From a checkpoint of a small class-conditioned image flow-matching model.
Model: arch dit, num experts 16, patch size [2, 2], layers 12, width 160.
Training: adamw at rate 0.0017, batches of 128.
Data: 395000 training examples, 2.6 epochs.
Rows from block 3 of a small class-conditioned image flow-matching model, named by matrix and row number. Rows with one number within an expert belong to one neuron, the router's apart. Each number is 128 + 24 x the weight over its row's rms, rounded and kept within 0 to 255. All counts start at 0.
After each expert's rows are labels from the 100 images, of 14976 (inputs lightly noised), where the router gives the expert most weight on average: "strongest on" is what is common among them. Only what is clearly more common there than usual is listed. The data: single printed letters, digits and signs in grey, bent and noisy. In brackets: how many of the 100.
# router: router (model.blocks.3.mlp.router.weight, 16x160), inputs 108-159
# up: expert up (model.blocks.3.mlp.up, 16x80x160), inputs 108-159
# down: expert down (model.blocks.3.mlp.down, 16x160x80, transposed), outputs 108-159

# expert 13
router.13 [132 160 102 175 123  95 150 135 144 118 111 122 161 176 132 105  98 128 104 125 144  95 107 123 141  92 121 172 125 126 110 107 154 126 151 159 145 177 134 116 135 158 138  79 122 127 182 150 136 131 134 166]
up.0 [154 141 108 140 145 132 123  92 131 148 151 136 142 107  97  97 124 120 145 120 138 153 142 150 215 107 141 138 125 130 139 103  96 131 154 103  99 132 146 201 102 136 131 151 110 136 108 111 150 157 123 163]
down.0 [153 121 143 137 119 108 117 161 128 145 117 151 165 109 165 131 142 137 127 166 163 150 122 113 151 130 134  98 126 147 115 119 125 162 169 108 114 113 125 148 113  64 141 101 138 121 123 114  89 126 118 124]
up.1 [207 123 124  85 104 160 126 138 119 156 146 143 125 146 132 143 107 117 116 116 147 111 177 127 167 150 133  92 150 143 141 146  81 145 134  63  94 127 140 122 112  71 116 155 154 148  84 151  98 117 100 147]
down.1 [147 103  75 134 108 109  70  59 114 104 132 125 126  88 134 133  89 111  72  70 110 125 134  88  96 121 161 121 117 140 124 130 177 138 119 128 124 137 113 111 105 123 137 117 121 140 173 138 117  99 179 118]
up.2 [113 161 115 136 144 111 130 104 153 119 133 144  99  99 138 110  95 132 152 124 123 106 146  80  99 149 121 128 133 147 109 163 155 128 150  91 125 144 107 107 103 107 132 147 123 144 101  69 114  96 151 119]
down.2 [134 127 131 133 114 145 170 140 109 149 152 146  85 120 134 125 121 171 112  82  79 109 108  68 153 100 161 113 131 103 132 159 152 122 149 110 131 123 158 116 137  92 113 119 102 127 117 143 192  94 122 129]
strongest on: sans-serif (97)

# expert 11
router.11 [157 180 132 147 141 113  72 147 111 128 145 112 115  87 126 120  89  64 116 128 117 120 171 135 180 109 138 148 117 152 171 147 146 140 151  78 122 164 136 152 129 134 140 146 156 143  96 129 131 158 127 118]
up.0 [116 138 120 173 128 123 132 106 154 123 145  98 163 123 168 144  87 127  81 124 115 135  99 110 110 115 129 173 130 140 118 143 116 139 138 145 123 156 155 102  99 102 165  93 109 115 172 135 125 113 170 108]
down.0 [116 138 121 104 126 151  86 199 129 100 102  97 124 149 139 128 135 156 167 127  69 101  96  84 138 186 151 139 129 141 115 116 129  92 182 145 124 145 152 109 156 127 152 134 139  99  94 135 118 125 111 141]
up.1 [144 150 124 166 153 121 148 138 119 112 123  68 173 116 125 120 106 135 123 122 131 106 119  84 160 115 107 150 129 151 125 102 141 108 170 140  98 157 131 174 117 117 141  95  66 109 176 108 119 117  91 166]
down.1 [126 153 147 121 140  97 126 168  93 142 107 117 143 138 119 121 132 152 133 132 152 138 155 165 154 113 173 115 112  99 151 107 121 144 166 127  99 136 132 154  97 108 115 148 135 126 132 145 112 141 155 100]
up.2 [105 145  82 140 143 146 106 108 128 139 116 135 197  89 142 190 198 114 141  98 112 136 124 104 134 107 137 132 123 115 139 121 125 124 121 127 132 124 181 201 142 124 145  72 132 141 176  73 136 131 140 133]
down.2 [174 134 149 117 173 117 110  93 123 122  69  99 106  99 105 146 160 122 140 125 124 132 146 115 110 163 172 117 128 153 141 138 139 110 156 116 118 151 160 178 136 134 158 153 124 102 167 119 128 104 129 112]
strongest on: dark on light (100); sans-serif (95)

# expert 14
router.14 [137 140 110 171 128 104 163 102 161 117 111 118 135 119  93 145 159 162 154 136 120 125  84 117  87  98 138 179 109 144  91 112 135 136 149 148 130  87 148 116 138 107 156  94 126 121 157 145 149 147 156 144]
up.0 [113 109 136  92 131 166  97  91 122 152 123 121 139 187  94 156 173 136 176 155 143 103 144 153 172 141 140 106 129 125 158 171 111 168 124 117 110 147 173 152 139 151 111 148 151 128 117 177 162 143 157 136]
down.0 [132 150 131 116 134 165  88 149  64 137 111 161 144  70 114 129  78 129 138 105 110 100 111 157 106  76 127 142  87 135  94 135 127 139  77 114 167 122 120 110 159 100 121 131 128 148 115 142  84 117 102 138]
up.1 [131  83 117  46 154 184 136 127 119 159 167 127 119 132 141 121 114 120 120 111 137 145 133 137 118 181 133  31 144 100 130 131  91 117  74 134 114 109 146 108 117 148 112 135 154 127 144 122 122 139 135 150]
down.1 [113 111 124 149 144 119 115 145 120 147 127 131 153 216 108 120  96 173 137 131 105 105 123 111 115 142 156 113  92 147 121 115 112 131  71 157 116 124 124 110  98 116 118 134 126 147 117 135 133 152 116 158]
up.2 [117 152 202 140 157 155 109 106  85 125 144  88 121 146 137 113 110 149  92 135 152  89 149 117 143 134 127 152 161 115 106 136  96 145 107 119 104 134 149 110 113 128 163  83  88  99 158 138 152 111 129 136]
down.2 [127 129 161 120 128 113 125 107 180 109 115  71 144 107 144 185 108 118 118 135 124 134 158 117 170 145 107 117 159 130 162 112 132 124 106 156 133 144 139 108 122 121 151 145 107 119 173  77 131 184 159 120]
strongest on: the character - (48)

# expert 1
router.1 [138 118 151 132 173 149 159 112 137 130 130 114 104 112  89 131 169 204 145 136 147 145 133 135 110 129 166 133 138 128 120 125 109 152 108 129 125 121 141  94 123 119 137 114  74 116 146 155 152 128 155  98]
up.0 [ 97 101 134  97  84 117 147  95 139 108 105 154 163 157 167 133  91  39  80 101 104 106  95  94  89 137 116 119 180 129 101 118 146 117 107 149 126 138 125 154 131 121 119 119 164 128 141  96 101 117 109 135]
down.0 [113 100 111 142 100 130  96 152 131 132 127 119 106 144 124 146 135 114 145 120 110 114 170 108 181 153 152 117 203 121 136 124 144 155 154 136 153 135 136 170 118 136 136 122 152 130  98 128 151 102 139 156]
up.1 [121 129 132 122 153 163  72  91 155 110 117 141  98 170 133 133 179  99 103 141 137 149 151 168 179  99 120 136 129 103 100 147  71 142 137 146 134 127 104 102 160 156  98 102 139 120 146 127 134 141  94 133]
down.1 [112 128 121  88 184 154 156 107 113 148 136 102  76  82 111 137 135 116 133 111 133 118 126 180 171 150 125 133 122 124 122 150  83 122 107  82 119 102 159 143 153  75 137 132 191  99 126 152 145 110 121 167]
up.2 [132  88 131  80 136 139 112 160 128 147 119 155 140 136 160 110 137 132 132 120 101 117 121 139 101 140 118 111 121 117 184 131 117 112 120 131 114 108 150 109 131 153 128 170 107 128  67 160 125 131 155 135]
down.2 [134  88 106 155 153 121 121 146 178 142 147  91 115 154 104  88 131 150 134 167 162 148 105 152  96 142 108 132 129 146 123 137  79 123 154 126 118 140 124 133 132 119 133 110 130 102 123 107 103 172 135 137]
strongest on: sans-serif (94)

# expert 6
router.6 [132 122 109 145 155 149 219 152 129 130 107 101 111 107 118 144  91  67  94 124 133 106 135 138 110 108  94 135 136 112 112 153 121 132 140 153 140 175 134 157 169 166 142 108 150 112 155 118  98 149 102  98]
up.0 [198 114 122 155 130 157 154 118 135 113 139 124 113 135 168 179  98 128  98  83 101 115 152  89 154 113 121 159 126 123 128 130 133 137 129 130 109 137 127 112 137  92 119 136 160 127  92 103 139 152 134 110]
down.0 [129 123 124 120 120 118 132 138 120 163 132 142 112 155  63 126  94 148 139 102 116 158 138 128 125  93 161 107 125 131 127  89  99 145 190 105 120 151 109 140 131 144 133 113 155 187  76 130 103 128 146 120]
up.1 [160 104 163 100 115 128 150 113 131 158 129 174 142 143 131 146 130 172 144 131 116 167 158 125  92 148  93 111 138 118 141 161 104 120 121 105 118  77 108 128 115  76 135 143 142 137 115 154 128 115 132 181]
down.1 [ 82 112  63 139 137 131 148 153 123 155 146 183 146 143 160 140 151 146 122 135 115 166 176 111 132 125 140 138 151 142 110 154 123 166 134 111 139 128  82 157 142 144 130 123 156 117 138 113 117  65 112 109]
up.2 [152 144 132 133  52 121 129 122 129  87 129  99 138 133 153 148 133 148 136 121 112 130  97 100 176 133 156 131 133 151 135  72 132 109 106 156 123 144 117  98 127 153 135 151  68 111 130 164 114 116 111 136]
down.2 [136 114 146 140 122 121 151 119 134 120 127 114 102 166  99 134 102  66 147 165 114 165 143 194 132 107  95 137 143  88 121 100 100 112 167 142 139  79 129 171 120 117 136 158 115 136 118 151 168 166 134 117]
strongest on: the character % (33)

# expert 10
router.10 [140 107 145 114 118 145 127 112 141 111 125 136 135  97 127 158 153 160 149 126 119 119  84 147 123 148 155 113 126 144 137 106  89 121  95 101 110  59 129 115 119 120 112 122 106 144 105 124 152 109 193  88]
up.0 [142 120 140  97 108 151 136 120  97 124 131 142 118 141 133  84  96 114  63 109  99 120 121 112 112 180 120  99 174 120 150 117 106  93  78 128 120 136 127 145  90 120 119 174 112 118  86 144 133  64 129 110]
down.0 [145 145 164 110 156 153  92 120 101 106 133 171 123 131 120 189 119  97 148 129 164 126  96 151 108  65 128 137 148 121 116 144 130 130 128 123 103 105 130 115 120 134 138 115 125 146 112 117 162 127  91 134]
up.1 [131 167 120 114 128 116 117 118  86 126 141 112 133 140 144 143 127 140  82 108 112 116 126  93 156 121  98 109 124 139 181  89 150 136 130 145 150 169 144 134 163 126 113 169 126  97  85 117  81 143 126  76]
down.1 [141 142  82 105 166 153 105  91 111 102 123 107 114 121 129 130 105 110 124  74 149 121 141 125  88 114 127 121 159 136 131 157  91 142  82  90 136 121 173 168 120  96 126 106  99 133 139 125 136 146 102 136]
up.2 [137 133 125 147 121  96 143 184 140 155 136 111 129 135 130 130 123 166 150 137  95 119 102 121 111 112 106 165 107 141 109 119 130 116 149 152 132 120 124 124 122 120 141  95 132 129 171 128 110 165 141 140]
down.2 [137 125 116 131 149 131 119 153 148 127 132 132 111 172 104  60 154 178 151 151 165 112 158 112 142 148 129 123  80 129 127 122 134 125 137 141  99 148 128 122 130 136 130 133 115 121 136 132 100 118  99 124]
strongest on: dark on light (100)

# expert 5
router.5 [137 153 127 118 105 125 141 127  84 129 136 106 125  89 156 177 163 163 164 105 128 107 108  91 125 111 170 119  98 105 161 125 110 141 118 125 154 134  88 134 114 134 107 119 138 140 139  83 130 148 110  94]
up.0 [164 156 149 135 139  94 128 107 168  94 103 112 110 146  86 123 108  89 126 150 194 119 102 100 108 147 121 159 110 129 118 146 142 125 160  84 132 109 126  89 117 112 159 122 119 137 118 173 108 119 149 163]
down.0 [135 131 145 128 139 137 147 148 109 100 101 132 134 133 145  95 134 150 115  99 106 156 111 104  92  71 131  98 133 102 132 114 152 143 133 160 124 109 103  78  98 174 147 121 180 163 142 115 128  73  94 169]
up.1 [ 70 172 121 189 127 123 184 148 121 118 127 114 111 124 122  76 117 132 138 140 127 112 105 127 118 108 132 157 109 125 119 174 133 129 152 148 148 182 109 110 146 170 131 100 129 107 121 119 116 136 130 153]
down.1 [ 93  92 148 117 146 124 120 151 119 126 127 126 165 127 113 103 150 138 139 124 129 105 112 113 130 133 144 133 112 103 165 124 192 137 153  92 143 104 150 124 141 133 122 146 133 152 145 144 164 103 110 108]
up.2 [112 124 129 117  89 112 147 126 146 143 155 134 116 105 122 141 112 157 131 154 151 138 103 107 117 119 120 155 126 172 175  98 127 128 131  93 135 140 116 120 124 150 174 144 115 159  87 128  92 126 154 125]
down.2 [123 135 122 146 179 125 127 101 148 100 133 100 140 148 139  76 171 174 115 121 152 125 166  76 146 140 118 140 162 156 150 130 158  99 122 124  97 136 128 138 125 174 149 141  94 128 176 128 123 119 137 145]
strongest on: dark on light (100); sans-serif (93)

# expert 8
router.8 [ 96 121 139  89 139 150 142 150  93 158  96 121 123 125 119 104 116 114 123 135 135 113 131 141 130 174 126  90 124  83 167 186 109 127 126 127 129 164 125 149 147 168 106 166 120 121  51 118 128 116 137 114]
up.0 [ 86 171 132 127 128 132 134 107 129 110 127 129 104 118 133 131 178 182 187 149 141 142 107 113  88 131 171 139 121 134 150 112 123 135 130 144 134 133 117 151 133 118 121 131 110 141 122 109 134 129 128 170]
down.0 [107 135 148 112 120 120 125 150 141 131 134 136  90  99 110  89 127 128  99  89 156 120 152 117  85 109 108 126 155  97 105 135 118 120 143 163 106 124 169 150 109 119 152 145 144  94 116 147 105  98 107 128]
up.1 [140 130 142 136 120 190  83 127 123 135 119 152 155 137 169 152 136  76  90  81  97 110 121 168 133 103 119 147 145 116 124 121  91 171 139  80  82 100 140 129 151 124 129 121 136 125 144 135 143  99 147 127]
down.1 [157 106 130 143 106 128 102 152 144 128 100 102 111 112 130  80 108 141 115 160 128 108 147  67 151 180 111 150 135  91  94 147 135 147 126 122 162 164 109 151 132 124 144 155  96  78 146 113 107 119 146 137]
up.2 [124 157 139 168 139 119  89 132 137  79 130  77 110  75 129 170 168 129 176 135 135 135 103 128 151  68 140 169 102 145 120 119 139 143 147 139 123 128 129 123 151 158 139  99 156 122 151 156  71 124 132  80]
down.2 [111  97 133 144 145 147 119 119 163 141 158 123 103 144 139  86 117 158  89 118 149 126 116 101 144 162 158 154 152 132 155 121 113 162 142 136  83 141  96 137 139 110 130 130  96 146 149 129 109  77 110 106]
strongest on: dark on light (100); sans-serif (86)

# expert 3
router.3 [126 131  99 142  91 132 104 142 144 164 153 146 118 149 147 116 122 117 126 137 138 109 174 158 143  97 125 149 111 128 102 178  91 160 160 112 155 163  98 106 133 115 111 100 126 118 170 142 113 128 122 172]
up.0 [157 111 122 140  90 116 127 117 132 120 151 150  97 129 158 142 136 133  92 133 132 104 154 120  96 111 112 139 151 130 111 102  96 139 112  72 127 118 113  97  86  89 146 101 195 131 192 169 122 132 138 125]
down.0 [ 82 146 125 107 182 122 173 163 129 108  97  97 103 124 122 117  97 105 135 105 111 123 142 137 172 113 131 105 118  98 142 138 110  96 129 138 121 113  99 163 127 125 105 114 150 110  94 115 169 120 121 120]
up.1 [196 153  96 140 108 118 107 151 134  98 116 103 139 176 142 118 127 151  83 127 145 132 156 102 130 143 141 139 116 134 133 119 154 126 154  96 154 113 110 104 128  98 126  93 105 106 153 108 146 144 119 165]
down.1 [127  81 130 120 114 132 117 107 135  93 128 129  95 101 111 113 158 120 111 116 116 109 132  63  83 113 153 127 131 120 141 118 160 137 143 116 120 148 135 118 138 138 125 123  99 125 131 130 115  74 174  82]
up.2 [134 116 105 114  86 122  94 110 111 140 128 140  70 122 110 127 166 186 181 149 128 150 128 132 166 149 124 102 113 139 128  90 171  96 149 143 120 111 101 113 131 137  98 149 129 138 119 156 110 116 105 123]
down.2 [154 162 107 113 126  90 126  72 115 108 124 144 126 108 126 100 115  95 143  95 105 106  98 144 152 154 105 105 124 124 107 115  90 115  92 148 153 130 114 157  93  79 123 106 141 111 143 143 135 108 136  65]
strongest on: the character @ (53)

# expert 9
router.9 [130 133 110 156 166  95  52 137 150 111 154 131 104  93 143 117 104  86 131 149 146 190 143 100 156 117 134 148 117 143 106  73 166 142 146 120 127  96 117 156  95  83 140  97 152 140 176 128  95 144 124 118]
up.0 [136 101 139 168 131 140 129 122 131 182 134 103 115 102  90  90 139 212 152 158 150 140 112 132 135 114 115 162 144 112 109 112 116 123 124 119 118 137 136 105 101 161 136  91 104 123 162 152 149 124 109 115]
down.0 [153 120 109 140 151  99 140 119 139  83  78 143 101  84 142 118 100  82  89 134  95 118 100 215  97 118 150 123 137  93 146  93  79 101 159 113 144 151 116 171 125 111 120 127 113 175 121 109 128 105 158 112]
up.1 [127  96 133 164 133 114 165 171 120 134 169 140 131  81 126 153 145 166 170 130 137 184 100 137 176 108  98 160 128 170 126 115 131 137 168 160 102 110 123 130 149 148 145 119  98 118 128 117 132 142 121  67]
down.1 [120 163 114 124 169 116 165 159 116 118 136 153 106 129 150 135 113 178 134 136 104 125  83 167 138 117 149 140 139 124 170 142  99 157 119 124 122 135 114  74 119 117 119 108 134  87 114 101  98  98  79 127]
up.2 [ 79 126 126 141 201 127 109 146 141 114 120  83 126 124 110 144 121  93 109 131 133  92  87 117  97 138 163 143 134 128 120 115 137 138 150 157 148 214 103 112 136 217 147 107 164 135 138 128 120 120 126  89]
down.2 [103 112 142 138 136 109 114 171 112 126 141  77 112 128 115 148 160  98 140 102  63 114 133 138 140 112 113 120 143 151 158 114 150 114 123 115  85 123 143 146 108 125 131 127 148 125 150 144 168  77 148 168]
strongest on: the character W (30); the character @ (27)

# expert 2
router.2 [122 103 134  92 120 124  75 152 125 135 129 132 115 144 130  92  83  87  85 141 136 152 158 167 139 172 108 101 137 121 135 146 154 123 116  67 114  76 142 139 145 132  98 162 166 151  89 143 113 119 133 130]
up.0 [117 114 144  87 103 119 152 113 127 116 150 130 136  89 116 135 107 100 128  97 110 126 123 120 115 184 141  99 163 144  99 146 118 110 134 147 124 159 126 121 117 146 148 130 168 138 139 121 141 114 119 108]
down.0 [114 144 127 133 155 124 166 143 115 117 160 117  77 116 153  96 102 167 186 190 130 164 146  97 113 102 169 132 119 127 100 120 151 112 157 141 102 185  77 123 128 135 138 159 163  97 159 123 139 141 140 132]
up.1 [175 134 128 152 111 142 196 122 119 128 123  87 130 113 121 116 141 133 132 121 128  94 136 137 150 100 125 139 132 112 151 159 128 114 138 138 145 126 153 137 147 133 135 107 137 115 166  90 108 134 108 136]
down.1 [150 118 227 147 143 143 109 157 110 142 103 141 112 131 146 111 134 174 154 142 158 160 170 130 155 129 160 136 122 124 140 127 146 146 106 103 128 118 111 142 134 159 134 166 118 110 158 102 139 159 115  93]
up.2 [ 99 145  98 132 166 141 132 148 115 145 111 134 166 203 167 129 104 141  98 131 127 120 157 122  88 117 109 125 148  97 143 182 130 127 131 108 122 123 149 118 140  86 131 146 116 125 109 157 116 131  88 194]
down.2 [147  98  84 145  89 122 119 120 129 112 161 152 113 150 133 114 100  85 101  94 106 117 131 143 130 106 131 136 132 135 127  70 114 125 139 104 111 153 128 166 108 112 131 114  79 133 107 137 153 123 153 109]
strongest on: dark on light (100); capital (74)

# expert 12
router.12 [121 120 152 114 121 124 101 109  94 105 106 103 133 125 120 135 162 145 128 108 111  76 151 109 144 162 124  98 123 125 154 131 146 100 112  90 119 146 127  91 146 106 112 166 110  94  92 119 120  91 130 105]
up.0 [132 119 145 125  96 169 109 106 130 174 157  99 112 126 137 130 125 102 113 138 122 141 138 130 156 126 140 134 169 129 131 173  73 188  90  95  67 143 119 131 125 117 131 141 130 145 147 144 191 104 142 123]
down.0 [ 91 158 143 153 149 135  94 142 145  85 127  84 120 143 150 118 154 109 115  88 120 131 114 103 151 111  92  95 118 125 160 148 134 145 172 114 109 116 141 129 102 110 150 139 126 129 104 149 155 176 115 118]
up.1 [144 178 147 165 128 125 216 145 142 123 119 115 106 132 140 100  98 111 109 145 134 173 107 112 108  81  93 148 115 114 111 105 125 109 142 169 127 124 113 107 165 152 147 128 110 105 100 119 103 139 110 124]
down.1 [145 109 194 152 126 153  64 143 139 129 115 148 135 134 134 122  86 181 118 148 125 159 105 115 164 122 138 132 121 135 146  98 166 157 150 133 133 104 135 125 118 113 119 192 134 140 143 126 127 109 141 120]
up.2 [179 142 142 118 145 126 231 122 131 130 106 125 118 119 129 115 110 119  90 146 127 195 134 146 112 132 114 111 114 126 118  88 131 111 144 156 138  43 137 136 171 127 131 146 126 112 103 133 120 148 117 136]
down.2 [145 113 183 130 102 141  93 137 131 125 119 147 139 117 150 138  62 171 138 152 143 145  75 115 173 125 133 132 101 121 140 119 141 134 123 126 143  87 122 129 126 101 130 149 137 174 147 133 118 146 161 116]
strongest on: dark on light (100); the character - (68)

# expert 0
router.0 [116  96 108  94 139 130 100 114 109 149 131 167 147 110 102 155 158 167 166 126 105 113 144 125 139 158 139 101 125 141 159 144 125 126 114  93 102 116 129 116 116 141 107 161 139 141  93 121 134 141 130 155]
up.0 [136 161 144 135 107  79 104 137 131  77 198  96 126 125 136 126 104 117 110 109 115 115 130 110 133 143 136 128 151 188 127 111 169 150 125 115 130 155 134 108  34 137 149 140 119 116 137 136  94  89 130 143]
down.0 [131  91 115 151 115 152 150 155 117 118 131  96 125 147  99  92 138 109 116 125 166 107 144 151 122 115 110 154 100 102  99 145 133 113 161  79 138 117 112 138 151 137 118 112 121  89 206 109 123 119 110 135]
up.1 [138  89 107 136 132 172 150  95 135 152 125 129 123 134 158 135 121 133 117 130 142 123 130 110  99 156 145 134 219  91 135 146  72 114  52 103 130  88 129 126 103 134 115 106 126 151 122 125 135  96 118 108]
down.1 [133 125  91 148 113 144 145 104  93 114 110 137 142  68 143 159 107  95 130 152 123 123 117 147 117  69 105 126 107 102 140 159 123 124 134 105 131 131 128 136 141  74 117 174 106 157 153 113 175 105 131  84]
up.2 [115 106 120 155 122 163 127 106 127 130 126 133 115 154 113  82 105 126  54 124 119 111 119 106 110 138 143 143 218 115 138 121  86  93  86 112 137  81 151 143  85 145 136 139 114 168 100 122 128  73 122 129]
down.2 [115 133 105 141  99 161 126 100  63 141 128 184 121 133 151 147 132 124 130 131 118 145 110 129 118  89 137 134 107  97 126 143  96 115 133  78 138 112 152 156 134 120 120 154 159 123 108 149 105 112 109 126]
strongest on: dark on light (100)

# expert 15
router.15 [116 115 102 111  95 116 170 135 114 110 108 131 133 152 133 115  95 117 105 142 145 169  84 100 117 130  94 105 114 105 129  80 167 109 119 170 148 107 101 114 136 123 103 135 115 113 110 143  86 130  78 165]
up.0 [215 116 134 150  99 154 142 117 129 136 135  97 135 133 147 121 101 137 107 130 131 162 142 132 126 140 113 141 157 132 119 109 104 137  79 123 124  80 168 115 120  48 139 101 139 133 136 121 142 144 147 130]
down.0 [ 81  97 110 132 150 123 151 124 138  95 130  98 108 113 125 133 144 148 117 118 120  72 123  89 143 154  85 133 139 106 137 157 129 127 121 116 112 101 120 144 134 180 133  98 130  95 138 125 134  75 141 180]
up.1 [112 143 168  96 137 123 109 135 125 129 128 131 136 149 123 116  85 138 100 106 134 144  74 113 111 198  94 106 133 137 136 131 131 107 152  95 121 127 110 131  95 177 126 149 115 169  90 129 143 122 132 141]
down.1 [130 172 153 116 140 154  86 150 141 108  82 148 144 104 120 148 133 124 133  91 115  97 133 137 122 118 135 112 130 142 147 152 164 147 155 115 151  99 161 106 168 143 122 151 150 158 118 178 111 146 138 154]
up.2 [139 114 134 120 129 145 149 133  99 127 122 162 150 144 166 112 100 103 104  91  93  91 154 119  80 136 130 118 142 119 172 157 114 122 101 129 129 119 151 158 123  72 111 132  93 129 130 124 139 118 117 204]
down.2 [ 73 125  93 123 164 151 128 141 120 153 138 111 126 155 137 121 132 156 124 146  96 138 144 160  71 116 108 140 142 150  87 134 159 144  91 104 119 121  97 146 170 163 120 106 144 174 173 145 122  92 150  89]
strongest on: the character @ (62)

# expert 7
router.7 [140 145 122 148 190 130 119 109 158 115 125 170 134 189 126 152 159 185 148 115 127 115 103 124 129 127 154 149 115 134 112 121  94 127 128  81  98 114 136 138 103 126 130 120  94 158 136 136 151 114 157 120]
up.0 [113 145 145 180 108 159 149 124 120 128 129 102 155 143 148 115 129 127 125 127 143 134  98 145 132 105 127 172 153 144  81 133  90 117 128 136 109 163 139 110 131 116 124  93 110 125 200 117 120 126 125 118]
down.0 [144 144 190 126 102 130 103 134  94 123 115 128  90 122 185 107 119 124 158 119 117 145 110 109 123  82 106 139 154  82 172 128 181 149 132  98 171 142 110 139 127 117 127 136  91 111 172 116 100 175 131 132]
up.1 [108  95 120  84 143 137 108 120 136 142 116 149 133 157 146 134 141 144 116 110 117 123 139 122 123 126 130  93 125  99  35 115 139 139  89 125 111 114 115 131 119 133 112  74  99 131 201  93 123 125 111 141]
down.1 [134 136 154 111 150 141 130  93 117 137 131 153 126 107 131 148 141 131 128 112 134 107 123 107 130 121 107 123 103 137 104 114 119 149 104 153 139  89 138 136 116 111 131 127 116 131  84 122 101 107 132 129]
up.2 [125 124 145 126 122 127 130 146 141 132 138 171 136 167  81 103 128 150 140  94 106 133 125 123 118 134 134 145 125 173  44 114 108 123 119 108 117  89 160 150  96 128 169  96 125 170 171 102 141 147 154 144]
down.2 [129 132 176 123 133 143 113 115 121 106 131 132 122 166 140  54 111 145 128 147 159  89 133 139 114 153 140 137 134 109 131  92 160 141 123 135 126 101 135 151 124 127 146 164  67 163 119 165 124  84 128 126]
strongest on: sans-serif (99)